From a checkpoint of a small image embedding model: 6.91M parameters.
Rows from block 11 of a small image embedding model, named by matrix and row number. Rows with one number belong to one channel. Each number is 128 + 24 x the weight over its row's rms, rounded and kept within 0 to 255. All counts start at 0.
After each channel's rows are labels from the 100 images, of 14976, where the channel reaches its highest value: "colour at peak" is the nearest of a few named colours to the mean colour under the peak. Only what is clearly more common there than usual is listed. The data: drawn small creatures on textured ground.
# convs0: first 3x3 conv, stride 2 (model.blocks.11.convs.0.weight, 256x128x3x3, each kernel summed), inputs 0-127
# convs1: second 3x3 conv (model.blocks.11.convs.1.weight, 256x256x3x3, transposed, each kernel summed), outputs 0-85

convs0.70 [ 61 136 106 119 154 114 136  95 111 147 133  63 116 123 101 163 123 130 102 121  38 122 127  77 114 142 141 144 167 134 155 123 142 149 148 125 140  81 121 124 122 135 127 120 108 131 116 139 119 114 121 135 157 139 146 118 153 117 140 148 106 133 135 137 124 116 117 124 164 147 150 121 134 143 124 112 165 122  92 123 113 194 137 128 108 129 148 126 140 122 132 126  80 131  95 185 140 115 127  88 118  97 113 140 120 123 110 134 113 157 143 158 117 124  79 119 124 148 127  81 138 142  87  99  59 123 109 127]
convs1.70 [110 163 138 127 141 108 108 104 123 133 132 128 184 167 163 144 136 131 117  99 108  86 101 120 136 110 130 171 127 128 138 153 181 127 111  75 127 101 117 113 114 114  95 140 110  68 119 127 125 128 131 151 145 118 137 126 112 144  93 132 116 120 122 102 136 133 135 135 121 104 140 122 152 150 163 122 189 148 139 143  76 101  90 177 123  94]
colour at peak: grey

convs0.51 [148 112  93 145 126 141 136 140 125 144 129 139 121 132 141 118 121 136 164 151  80 114 132 174 133 103 112  72 114 121  92 113 147 154 154 125 105 148 120 152 130  97 132 140 113 154  98 157 132 126 109 114 110 135 139 127  64 142 130 147 121 133 161  69 129 142 158 137 211 114 116 146 136 130 124 116 113 188 133 128  97  70  96 122 131 107 112 104 144 110 143 150 116 161 151 106 125 136 132 131 112 135  73 109 161 130 121 158 128 117 138 111 112 119 134 125 185 141  92 139 127 123 160 119 196 128 120 122]
convs1.51 [117 109 124 108 105 113 115 127 180 118 248 106 150  83 101 124 134  97 120  89 117 131 128 133 173 106 106 148 115 156 127 139 147 110 135 114 117 120 139 114 130 106 150 108  97 141 173  93 165 135 187 118 113 120 127 123 172 107 126 130 146 123 129 130  94  96 141 127  95 125 106 138 130 135 145 106 138  99 115 131 108 139 144 102 108  32]
colour at peak: black

convs0.188 [ 93 148 155 141 115 111 115 124 110 117 130 117  88 110 114 131 141 134 127 159 128 124 145 144 130 134  90 112 177 128 169 133 155 130  83 122 121 137 146 115 118 114 136 102 148 130 132 110 137 103 130 119 128 125 125 105 185  79 137 132 131  92 122 157 130 158  95 103 122 122 158 144 126 150 115 170 108 114  92 123 106 134  93 129 123  83 118 161 157 124 119 245 112  93 115 121 129 115 126 105 157 132 144 113 116 125  90  85 104 121  96 118 113  86 114 129 143 106 149 166 111 131 105 155  90 106 158 135]
convs1.188 [115 133 156 131 121 156 124 128 131 124 132 118 177 125 113 120 149 132 126 135 149 112  87 120 166 141 144 122 161  97 118 117 191 105 137 104 132 104 127 105 102 128 150 100 100  69 123  80 148 129 126 123 116 124 110 122 128 138 134 109  64 129 130 112 130  75 121 135 124 121 135 145 119  89 158 140 140 108 141  71 128 130 120 150 126 106]
colour at peak: blue

convs0.13 [ 76 143 181 126  95 151 118  87 131 197 122  75 131 101 183  99 173 111 114  95  99 116 117 134 115 124 123 130 144 133 100 145 157 105  69 125 146 109 153 161 128 144 107 100 103 102 141 175 126 110 149 133 108 141 134  74 122 140 141 105  92 109 114 137 128 141  96 117 103 143 140 136 124 147 152 141 129 101 102 128 132 101  94 129 109  96 138 125 177 104 117 132 136 123 118 112 128 125 126 133 116 109  80 125  74 133  93 163 127 102 126  95 112 138 150 135 151 145 145 126 113 134 125 117 157 114  96 119]
convs1.13 [115 154 129 130 139 118 127  99 109 107 127 112 131 168 169 154 135 128 137 136 123 151 148 152 104 106 156 162 100 117 123 129 126 156 122 113 117 152 136 147 128 132 149  99 160 144 131  89 125 134  92 122 129 154 120 145 108 112 129 126 102 125 119 121 204 151 146 162 138 106  76 110 108  91 103 141 134 129 119 114 128 133 117 101 144 151]
colour at peak: grey

convs0.47 [153 125 133 116 145  95  89 121 130 115 129 127 140 122 137 106 146 141 102 111 122 119 165 144 112 103 114 123  67 129 181 137 124 142 133 134 133 128 132 144 123 103 131 141 111 134 115 106 149 115 134  92 107 130 100 107  91 111 114  19 115 128 160 171 118 123 125 166 171 141 112 146 125 163 127 140 155 161 120 121 114 157 154 126 123 122 133 128 121 132  91 162 101 111 143 133 114 123 119 117 138 140  93 144 109 132 136 122 116 122 140 119  92 136 121 127 183 146 163 132 122 123  58 134 102 132  44 153]
convs1.47 [102  77 107 106 119 156 111  74 128 125  77 125 155 133 128 116 105 132 141 127 110 137 133 123 147 121  95  94 177 131 109 112 145  79 159 153 146 119 107 139 133 168  73 149 120 101 120 127 146 136 115 140 146 136 132 143 103 118 139 122 109 136 136 144 118 141 127 156 141  97 133 139 131 119 140 150 139 111 137 155 164 105 141 159 145 123]
colour at peak: brown

convs0.141 [133 120 192 152 120  97 133 139 127 167 124 127 129 128 104 117 109 134 103  94  98 102 119 152 107 116 110 128 123 139 118 113 120 115 108 119 128 112 178 131 122  94 128 147 179 125 133 121 138  77 125 142 115 133 145 128  97 115 120 145 146 114 153 140 127 101  57 253 118 114 116 136 126 141 145 113 149 122 145 125 146 116 153 128 142 120 119 123 144 123 122 157 166 133  96 140 131 122 132 121 132 126 187  98 143 130 121 136 112 101 156 137 119 119  83 140  64 107 138 150 119 160 104 136 151 121  98 133]
convs1.141 [117 118 102 115  94 117 116 126 136 120 155  99 126 205 108 109 128 120  77 120 131 123 111  90 135 125  74 127  96 129 105 126 118 128 108 127 115 105 131 146 101 125 153 123  86 109 128 121 134 119 130 139 149 157 147 135 127  90 129 106 131 132 139 122 153 114 147 128 127 118 139 124 130 153 141 113 169 156 120 103 143 166 146 177 173 151]
colour at peak: black

convs0.139 [141 145 153 131 142 149 151 119 133  47 135 105  98 130 116 119  77 106 127 128 154 169  97 148 162 150 124 140  99 138 115 138  75  56 108 127 131 107 163 115 121 129 140 139  96 125 147 131 134 145 142 144 103 122 111 161 125 111 124 119 138 123 121 143 128 156  90 143 138 116 129  97 119 100 136 119 166  96 134 114  87 131 140 119 122  94 152  88 107 150 142 135 171 113  76 143 130 104 128 107 140 119 165 122 152 123 106 100 106 120 121 143 102 123  99 134 143 116 157 118 120 122  97 142 114 131  33 130]
convs1.139 [113 145 114 127  79 141 128 102 192 124 122 120  89  86 112 126 147 116 107  93 129 115 118 132 132 114 128 160 116 125 109 121 127 118 133  98 129 126 145 107 108 111 120  88  70  90  79  77 145 142 113 137 122 135 114 124 213 122 117 101 105 117 126 125 141 137 117 130 129 125 118 146 122 138 149 131 121 130 119 149 112 170 128 108 176 146]
colour at peak: grey

convs0.252 [149 110 109 138 157 116  63 135 122 107 131 133 108 145 159  78  77 122 188 133 112 120 133 108 106  81 128 125  77  79 137 133 119 160 144 124 147 127 113 139 119 130 136 127 143 137  88 119 144 134  91 112 116 119 187 123 140 104 108 124  77 112 147  77 122 112 130 130 118 154 117 164 115 142  87 111 121 114  64 119 132 191 134 126 113 160 139 156 112 141  90 123 111  90 136 114 134 123 122 107 140 124 116 118 134 115 137  99 106 113 136  76 103 125 154 126 128  70 115 119 136 147 138 151 131 128 131 140]
convs1.252 [140 164 149 147 128 129 121 120  95 130 200 139  95 137 124 123 122 144 125 145 128 103 136 100 121 132 124 121 148 127 163 134 104 160 115 119 123 115 136 130 118  99 153 126 147 134 103 139 146 127 141 123 147 151 130 108 108  84 133 153 141 122 130 124 102 184 100 146 123 154 149 155  90 156 151 101 109 127 118 135 135 151 117 146 134 115]
colour at peak: black

convs0.16 [139 125  99 115  82 103 168  97 130 107 120 161 106 147 145 145 131 108 113  45  98 102 125 121 117 159 128 102 126 117 128 122  77 112 125 125 164 135 146 161 130 142 108 102 108 147 148 163 119 144 121 111 143 155 163 169  90 147 136  97 136 170 150  77 126  85 130 140 125 152 143 140 130  94 129  97 129  93 112 133 151 126 146 121 113  88 137 151 168 123 146  85 185 117 112 120 123 137 139 139 106 118 151 108 164 127 148 125 133 145 102  97 107 164 143 119 148 129 200 134 123 152 105 124 122 123 126 115]
convs1.16 [138 139 150 165 161 132 113  81 218 145 153 126 107  14 136 108 130 121 130 134 108 132 122 124 129 122 123 123 121 107 101 133  93 124 144 108 104 116 176 163 125 102 125 133 134 162 143 137 153 147 146 117 141 143 117 126 106 202 141 123 104 101 149 119 190 166 107 115 107 105 117 138  92 123  86 111 124  93 145 153 149 107 142 140 116 154]
colour at peak: brown

convs0.241 [109 116 123 146 144 155 134 119 122 122 128 113 133 122 156 116 141 118 123 122 186 127 128 136 115 125 128 126  86 142  45 144 132 123 135 132 106 116  67  75 128 121 127 111 118 114 122 110 125 130  90  98 132 121 120 120  86 128 125  94 130  84 129 147 131 218 122 123  83 135 129 127 117 135 120 140 128 247 113 130 144 112 110 128 123 115 114 129 124 129 132 166 109 135 124  83 119 116 122 143 141 116  65 125  92 129 116 122 127 118 114 134  88 132 111 126 149 143 134 162 121 109 109 126 127 128 136 116]
convs1.241 [136 141 144 134 149 122 115 122 137 133 145 141 136  94  85 132 115 129 127 109 125 141 112 122 171 130  89  87 112 110 114 128 213 140  98 109 103 135 108 173 114 100 228 141 126 118 120 106 118 115 116 116 134 152 128 145 112 138 107 130 146 134 132 130 147 119 135 155 150 154 152 128 144 155 167 136 151 109 105  84 133 114 123 138 120  85]
colour at peak: black

convs0.30 [150 119 120 123 127 103 113  70 117  85 131 144  89 119  98 130 142 121  98 121 116 119 118 126  85 160 128 117 102  66 175 146  69 102 174 121 139  93  61 145 127 120 120 135 123 126 100 126 120 143 100 122 129 126 121 150 124 149 107 119 119 128  87 125 133 138 115 116 167 134  82 141 135 114 151 170 142 145  89 127 162 162 152 134 130 117 146 135 115 124  90  80 144 111 107 120 138 136 127 102 125 110 128 154 161 130 131 120 120 136 138 103 131 107 136 127  78 105 118  93 132 111  89 152  74 133  72 139]
convs1.30 [114  93 101 123 123 136 119 134 184 132  49 123 168  77 141 115 117 100 127 155 128 116 158 137 137 135 124 183 140 102 109 109 127  64 125 125  66 123  56  83 109 133 158 123 114 120 116 126 151 119 133 136 126 131 111 111  91  99 132 121 128 109 114 141 110 126 131 115 104 138 131 158 160 128 138 127 135 127 112 122 106 125  74  92 131 130]
colour at peak: black

convs0.193 [135 124  99 140 156 117 115 115 141 108 134 135  90 134 112 140  73 162 133 243 137 132 134 175 165 155 119 119 145 128 172 130 156 137  92 124 101 139 141 101 123 134 132 133  88 173 136 128 129 103 153 165 154 134 134 122 185 101 149 148 114 128 145 115 130 145 145 118 126 149 139 116 132 114 135 201 104 114 117 120 108 124 142 139 126 130 130 117 123 103 126  81 162  97 141 156 119  87 126 114 114 123 118 171 125 127 118 124 115 152 119 115  94 143 134 135 103 103 130 136 142 122 163 121 140 122  69 133]
convs1.193 [135 123 117 144 144 110 128 137 157 132 163 140 123 140 123 133 120  92 118 109 129 116 127 112 159 124 134 114 111 103 124 122 174 110  91 120 140 124 124 122 136 114 130 102 109 101 132  88 135 137  94 133 124 130 134 127  94 117 158 120 109 128 125 142  17 136 116 123  92 145  85 147 151 152 118 114 117 133 140 168 102 133 108 146 140 109]
colour at peak: blue

convs0.171 [ 99 126 160 133 161 112 138 148 135 102 130 137 137 126 116 117 135 160 134  51  81 141 144 126 159 106 143 120  83 133  62 133  65 135 134 129 146 142 130  91 130 121 127 122 102 119  71 118 146  96  93 139 134 121 126  81 107 117 119  78 117 126 140 115 126 100 125 100 202 117 121 132 133 161 124  83 118 170 133 126 131 117 143 137 149 110 134 106 105 120 129 106  90 121  88  87 124 126 127 135 112 133 126 116 161 128 137 132 127 145 116 102 143 136 150 131 168 106 112 156 118 130  59 127 160 128 123 125]
convs1.171 [142 167 133 136 150 123 104 135 121 130 158 137 163 116 159 143 123 140 100 154 125 147 132 145 161 101 133 129  75 105 121  80 156 150 126 101  97 110 125 117 110 138  91 110 130 134 123 128 132 141 125 126 141 157 120 122 124 121 112 101 137 142 129 131 132 160 152 144 106 125 145 143  90 182 118 160 122 124 125 215 161 111 134 155 154  45]
colour at peak: black

convs0.53 [106 122 150 122 126  72 114 148 127 147 125  45 136 126 116 136 128 141 139  98  92  95 132  93 152 130 140 134 132 115 143 142 182 122 103 131 121 158 151 121 128 132 124 138 112 100 118 135 110 130  83 138 138 126 133 135 152 121 122 172 112  86 110 168 123 122 137 108 127 125 137 116 122 183 145 151 139 221 116 133 114 106 112 135 133 117  94 147 108 147 124 135  93 138 128 168 132 128 132 127 151 141  97 128  47 128 160 122 129 122 119 124 109 150 111 129 188 152 127 108 153 109  92  99 134 150 101 121]
convs1.53 [128 120 114 127 141 141 152 162 125 149 113 159 174 104 133 147 147 105 126 134 137 126 141 110 184 110 110 128 116 125 167 127 161 133 158 117 151 109 141 121 129 139 141 134 147 130 130 138 127 114 163 136 129 131 132 149  56 154 116 150 124 158 140 151 116 138 175 136 119 160 161 140 139 137 130 150 135 128 132  85 126 120 140 169 133  93]
colour at peak: black

convs0.35 [ 80 140 107 108 162 110 122  89 149 133 129 148 103 139 175 120 122 138 124 148 138 123 132 171 113 153 128 130 128 113 144 103 179 164 129 135 116 103 123  90 123 120 130 138 121 149 128 141 142 129 150 123 149 139 135 166 190 105 105 108 140 181 102 100 128 164 105 131 155 130 142 127 125 143 123  86 143 198 109 121 114  65 112 115  99 104 118 139 138 132 147 182 121 102  52 122 130 136 117 122 163 113 129 124 179 119 152 102 108 117 133 106  87 127 110 129  97  96 131 112 117 119 170 122 131 129 133 130]
convs1.35 [125 138 114 122 115 130 121 164 161 132 141 120 189 131 135 137 122 106 101 127 129 108 115 119 197 133 133 151 104 101  80 115 114 123 164 150 152 141 124 124 147 104 164  93 154 164 164 121 144 139 142 129 122 135 131 123 156 105 150 122 146 109 116 143  84 104 125 129 127 119 156 144 121 169 133 106 124 147 136  84 131 160 145 131 176  94]
colour at peak: blue

convs0.136 [135 119 117 119  83  81 101 119 131 120 128  92 100 125 147 141  72 116 129 128 137 102 121 133 120 102 142  81 179 127 113 139  99 142  98 119 139 152 115  78 112 158 125 123 144 152 148 111 129 106 142 147  89 118 115 123 131 113 124 125 114 141 115 132 130 105 135 189 135 124 139 127 126  76 147 149 106 160 113 113  97 155 114 120 108 112 133 145 179 155 122 127 104 179  90 168 133 114 138  89 150 129 161  97 164 110 105 113  83 105 144 115 135 124 102 131  73  98 122 151 124 120  65 117 142 112 164 140]
convs1.136 [138 160 116 133 131 121 121 143 162 126 162 132  95 164 116 120 171 112 136 117 125  87 117 157 140 123 130 129 132 131 115 126 178 107 142 130 121 139 147 120 144 107 132 140  93 108 115 122 163 136 173 125 117 106 129 119 129 116 134 112 106 109 112 118 163 168 118  81 100 122 143 139  83 127 118 138 134 132 150 107 124 146 101 145 137 149]
colour at peak: grey

convs0.96 [128 128 173  86 105 107 178 160 144 120 130  97 136 125 121 113 159 114 134 115 120 139 122  95 141 130 148  97 172 121  91  72 111 148 125 125 148 117 114 151 131 134 134  91 150  98 108 174 115  91 139 194 112 139 134 151 137 124 158 130 106  90 127 114 127  98 115 137 122 126 121 113 127 138 114 188  96 135 130 130 121  50 120 139 153 138 129 133 192 147 110 111 131  99 108 132 132 146 128 118 123 135 124 100 121 131 111 125 128 114 112 104  90 144 108 113 135 114  82 101 119 115 122 138  89 111 202 130]
convs1.96 [136 124 159 144 142 134 134  98 121 153  84 149  83 138 151 145 134 140 154 151 101 126 144 195 118 152 129 159 152 124 162 118 140 110 118 162 105 135 102 116 112 135 107 181 161 108 125 117 140 113  90 131 141 157 129 156 101 171 126 129 124 135 132 149 170 165 137 136 151 144  81 132 126  62 112 131 134 160 119 163 124 142  95 191 127 127]
colour at peak: grey

convs0.129 [149 115 169 139 110 113 116 113 129 118 148 126 117 120  91 112  82 129 158 144 103 113 125 136  99 124  92  99  98 141 112 107  85 133 130 115 101 127 177  90 115 123 143 117 121 175 153 131 134 114 129 103 110 113 126 116 155  78 118 124 152 149 185 123 126 118 118 100 166 131 132 112 121  79 117  88 106 131 105 113  76 162 125 110  99  91 126 124 120 111 148  87 116  89  92 194 132  84 137  92 158 130 155 107 136 124 137 118  89 136 127 122 161  79 133 125 160 109 110 110 121 140 144 106 119 124  92 116]
convs1.129 [121 138 124  93  87 137 138  91 128 121 212 113 136  56 140 144 109 102 125 114  93  92 111 141 163  96 119 160 109 148  91 113 165 106 135 139 106 132 122 120 125  99 119 133  53 108 123 113 128 136 125 129 125 133 141 122 111 136 134 135 138 122 141 138  70 152 136 132 134 152 141 135 147 161 130 126 160 137 132 110 122 131 120 142 119  49]
colour at peak: brown

convs0.220 [136 129 152 118  83  81 143 128 111 102 120 131 154 118 111 124 107 122 144 152 154 113 149 135 141 139 119 126 183 126 100 151  87  83 132 117  97 140 100 149 127 191 143 130 127 155 159 164 125 132 113 124 109 119 144 112 121 133 131 127 135  57 120 111 124 100 163 149  75  91 116 125 126 102 127 166  96 145 135 126 133 127  99 128 135 146 130 179 172 162 119 127 136 163  94 140 128 129 131 115 152 140 182 102 158 135 118 125 128  88 134 112 101 164 146 140 138 187 123  77  92 134 144 134 133 102 133 102]
convs1.220 [119 151  99 131 142 151 136 132 160 115  81 149 113 142 123 114 106  96 135 136 119 136 161 136 119 161  84 155 163  87 170 110 180 154 103 161 158 115 162 168 143 134 140 143 135 122  78 111 171 134 148 144 125 112 117 132 160 156 122 139 135 106 118 125 196 116 138 119 101 115  97 137 130  63 106 135  87 117 125 169  94 129 111 100 104 150]
colour at peak: grey

convs0.147 [147 114 104 123 110 117 131 146 137 109 128 138 101 112 190 175 127 116 128 143 153 130 118 172 147 148 144 152  97 120 134 162 212  96 134 117 130 120 158 139 115 127 118 146  97 142 118  81 163 116 149 117 130 128 136  86 186 107 117 103 147 129 120 141 119 135 136 159 111 153 107 149 121 114 137 123 127 123 129 115  85 184 122 120 142 134 101 117 142 142 131 170 130 105  75  72 126 121 128  98 143 133  92 119 205 115 128 139  96 121 124 140 164 135 136 121 112 107 116 164 148 116 135 140 143 137  94  98]
convs1.147 [145  82 120 138 120 102 139  72 146 139 127 141 118  78 141 132 163 101 125 172 102 114 138 101 176 121 143 135 129 141 132 130 194  93 136 129 104 117 135 116  92 124 128  81 163 127  91 122 161 132 130 127 128 115 139 125 133  74 133 126 154 126 131 143  78 103 136 125 125 166 115 146 168 138 165 122 126 115 134 155 150 101 160 167 106 111]
colour at peak: black

convs0.245 [144 125 132 154 169  61 137 131 115 167 121  63 106 137 184 136 120 114 132  89 109 109 123 114  97 117 102 150  94 177 157 153 128 119 134 132 148 103 143 143 129 100 124 139 243 119 145  96 131 133 128  89 145 118 156 155 117 126 121 143 159 164 137 149 127 122 129 139 120 132 122 136 134 122 163 121 164  93 124 127 162 168 156 132 117 115 121 147 114 120 132  91 116  82 112 149 136 109 132 133 138 132 139 130 131 123 129 148 126 137 113 179  89 122 131 131 123 125 145 126 104 136 160 138  80 121 127 119]
convs1.245 [114 131 100 138 132 124  98 117  92 128 185 126  99 240 126 134  99 116 122 101 116 127 117 112 116 100 102  83  93 110 105  69  79 126 163 139 160 118 149 163 141 126 140 156 118 139  91  98 139 131 167 138 124 130 125 127 143  88  94 109 153 108 125 134 133 122 123 118 141 111 137 146 104 164 139 131 126 140 119 102 143  93  98 163 152 140]
colour at peak: black

convs0.212 [135 127  95 126 121  98  97 131 166 135 128 123 122 122 150 145 110 112 145 149  91 123 123 109 120 147 114 141 144 105 177 147 193 103 120 120  96 125 198 127 126 100 118 148  89 128 152 110 128 150 195 128 148 121 139 120 177 110 150 115 119 198 156 137 127  98 124 130 162 139 133 118 121 123 132  88 112  84 130 128  38 171 119 113 149 143 104 109 115 119 138 123 105  76 122 112 132 108 120 111 104 125 173 122 147 124 139 158 113 142 117 130 129 116 152 119 117 134 116 159 132 108 123 120 103 128  96 126]
convs1.212 [121  97 163 117 154 122 114  68 165 131 178 118 138  22 104 129 126 118 123  98 115 140 149 109 171 163  71 101  97 122 137  97 196 144 130 128 156  92 131 120 119 125  67 154  95  97 136 123 143 133 102 134 143 123 138 128 178 139 126 110 110 139 119 126 133 133 146 101 136 120 115 120 128 132 113 114 114 153 187 124 146 125 145 201 102 124]
colour at peak: blue

convs0.251 [144 138 155 128  94 113  85 111 112 141 128 119 128 113 122 116 128 133  83 128  87 118 124  84 144 127 124 113 100  85  88 119 141 170 102 130 162 112 124 112 132 116 113 129 209 118  57 121 125 138 111 109 138 130 123 177 133 119 152 123  99 132 102  93 130 109 142 196 118 125 124 109 120 190  99  75 103 114  79 130 111 117  93 136 129 138 140 139 116 128  77 141 101 107 124 143 130 124 130 126 149 122 122 134 159 127 114 120 137 131 147  97 118 128 117 126 122  74 103 185 137 116 119 106 124 129 119 110]
convs1.251 [117 124 121 104 115  93 110  78 107  71 154  95 183 242 134 112 151 135 123 105 141 177 111  69  93 126 161 146 152 157  86 160  87 103 126 113 137 136 107 133 152 144 134 156 136 123 113 152 110 148 106 123 129 140 146 143 119 129 128 154 109 117 129 123 144 101 121 115  85 139 133 143 145 149 119 106 123 126 129 185 133 121 142 128 124 102]
colour at peak: black

convs0.27 [107 104 163 121 126 125 108 136 131 125 120  96 137 112 139 103  86 110 118 123  69  90 128 114 117  91 127 138  96 107  91  93  82 112 117 132 117 124 190 171 126 145 125 136 170 118 120 123 130  89 135 146 139 137 140 164  66 136 132  80 148 143 171  95 126 130  95 165 145 107 129 134 133 104 132 128 156  72 121 124 143  63 111 137 138 111 119 131 119 114 110 119 170 134  98  78 130 110 125 118 110 129 168 111 159 127 130 132 127 111 112 124 129 127 118 131  78 121 114 101 123 134 102  90 120 129  77 110]
convs1.27 [147 144 132 119 110 153 149 127 173 143  82 136  95 126 116 131 107 141 116 150 135 112 110 173 168 136 127 121 102 116 123 129  92 131 122 169 136 121 158  85 110 150 147 120 137 125 152 128 108 123 121 130 116 154 128 142  92 136 112 146 137 155 150 146 167 144 139 155 145 146 115 112 133 147 161 142 162 109 164 132 134 149 157 158 141 157]
colour at peak: grey

convs0.158 [130 133 107 176 142 138 131 158 126 106 134 154 117 122 117 127  66 127  80 157 134 122 145 124 174 157 122 142 119 191  94 120 188 107 107 118 127 122 108 124 122 153 152 162 207 135 133 184 123 127 133 126 149 130  83 174 136 110 114  75 139 112 106 141 122 132 126 135 157 137 141 108 121 105 131 138 144 127 151 118  76 102 163 127 106 116 126 130 121 149 116 145 188 109 118 137 126 130 135 108 128 119 142 130 141 128 132 121 107 144 120 160 144 128 103 134  97 134 120 116 148  85  62 140 148 133  98 124]
convs1.158 [111 133 122  85 118  98 140 111 125 124 179 124 101 173 130 112  93 123 124 126 105 134 134 125 134 145 147 152 145  94 138 108 118  96 118 115 129 101 142 109 122 110 125 136 136  74 102 121 108 160 133 118 147 122 135 133 104 101 138 145 143 132 151 111 110 134 134 168 155 155 154 115 139 184 123 132 142 139 123 125 129 179 121 115 134 131]
colour at peak: green

convs0.140 [148 130 112 108 132 129 116 142 117  98 134 109 149 135 121 134  79  92 127  59 110 117 141 137 102  77 135 125 117 165 171 103 180 119 114 126  98 123 148 126 119 113 150 142 136 118  89 101 133  96 128 119 122 120 138 137 109 106 114 119 175 104 181 120 122  82 124 119 162 115 132 120 135 102 173  82 113 137 154 124 106 157 129 123  84  78 134 151 151 156 116 140 163 130 115 124 134 131 116  83 138  94 122 117 175 125 138 168  98 118 166 148 170 118 110 134 115 105  80  85 128 117 138 142 142 143  98 138]
convs1.140 [148 169 149 151 117 117 131 157  98 133 189 132  88 112 119 138 138 129 123 112 132 127 143 109 146 128 110 162 144 154 107 124 156 117 132 135 107 119 117 134 103 113 114 117 108  96 110  99 138 146 131 123 130 144 119 124 106 144 107 141 114 117 121 124  83 146 115 131 121 169 150 144 150 131 123 131 131 161 153  65 115 121  92 181 128 103]
colour at peak: brown

convs0.6 [146 125  72 140  82 186 144 126 162 159 131 122 117 124  88 117  98  97 131 129 107 137 154 159 121 136 152 140 108 116 150  96 162 119 137 128 125 110 122  85 125 151 130 113  93 147 141 120 114 118 128  99 121 150 139 125 176 160 148 184 129 132 215 105 124 130 109 108 197 123 141 118 126 122 119 157 123 112 116 130 134 125  91 129 135 164 104 119 169  99  95  75  79 146  84 107 110 124 124 112 112 113 126 113 151 124 114 132 120 122 115 114 118 165 147 133 145 123 140 134 123 164 124 122 113 128  94 103]
convs1.6 [134 140 134 130  92 114 144 139 219 101 192  93 201  66 160 128 127 119 109  92 106 146 106 146 168 125 131 129 132 139 125 119 130 132 147 121 135 124 154 155 147 112 106 134 117 141 127 121  87 132 169 128 135 116 140 122 125 113 127 153 120 126 125 118  98 126 152 117 131 122 126 123 131 105 122 153 133  98 125 134 114 118 123 165 103  71]
colour at peak: grey

convs0.123 [110 115 133 110  81 113 140 100 127  63 120  79 112 134  87 118 151 102 124  98 159  80 102 139 148 150 161 127 130 108 153 141 130 147  96 131 128 119 108 146 127 171 117 116 137 191 145 217 115 123 139 121 113 143 150 132 112 153 118  84  94 112 133 132 131 130 139  90 115 123 106 148 126 114 119 150 149 117 121 127  93 163 137 126 147  86 111 126 159 155 136  94 127 109 136 118 115 113 137 110 138 113 161 106  98 136 121  79 128 101 133 153 158 173 165 125 100 129 145 135 137 109 136  91 126 142 100  95]
convs1.123 [131 119 144 146 160 114 114 159 160 118 130 124 118  91 153 107 105 110 104  97  90 100 122 120 119 133  79 103 115 104 140 148 131  72 107 128  74  97  85 105 117  78 104  89  87 102  96 115 121 128 102 137 139 122 117 111 178 171 118 131 130 103 116 105 140 115 139 133 106 141  77 113 112 118 119 110  71 100 130 185 108 120 109  90 162 155]
colour at peak: grey

convs0.149 [105 128 135 147 126 122 115 169 125 129 138  95 125 132 114 137 114 126 108 103  99 142 161 117 127 152 143 127 144 118 174 151  99  91 123 113 131 119 112 117  97 124 119 155 128 167 136  94 156  98 182 106 100 101 130  83 176  96 132 143 138 133 144 152 122 135 137 152 125 131 118 110 117  85 127 117 111  96 132 109  55 134 116 111 120  76 127 117 135 152 136 162 184 110 123 130 132  69 123  59 126 127 157  92 153 120 121 181  58 146 124 141 125 139 130 120 118 113 125 143 124 122  96 144 152 123 116 114]
convs1.149 [105  84 121 128 127 118 147 121  86 114 152 113 115 114 104 113  86 105  80 139 107  76  89 101 143 133 144 163 119  92 137 120 136 133  87 100  85 108 137 115 125 130 112 139 124  72 115  92 145 156 126 134 118 138 117 123 134 115 126 107 125 104 115 115 129 120 173 118 150 129 142 126 179 129 153 111 137 125 112 137 144  88 126 153 123 140]
colour at peak: blue

convs0.199 [ 88 133 176  87 133 100 181 149 146 111 114 128 129 124 138 111 124 155 119 186 134 136 103 131 124 123 123  98 144  78 119  91 176 156 133 135 150 127 122 142 132 141 115 134  95 152 130 170 117 137 116 155 136 127 110  82 123 144 123 190 122 180 165 127 136 103 141  99  55 125 122 107 117 123 121 175 135 107 100 133 134 155 141 135 120 118 136 123 154 116 120  71 126 159  88 101 140 140 124 144 105 119  55 128 142 133 130 105 133 128 146 130 114 178 132 133 133 108 156 119 137 133  97 135 141 145 127 115]
convs1.199 [163 147 134 109 153 121 130 103 135 125 189 108  87 159  82 129 115 132 137 114 162 123 114 151 176 134 121 100 153 101  97 139 249  94 123 138 141 121 161 168 123 113 106 139 109  92 117 140 107 125 165 115 133 101 152 142 132 149 120 101 105 100 127 139 125 123 145 138 134 112 104 125  89 137 112 102 121 140 119 186 130 147 121 171 134 178]
colour at peak: grey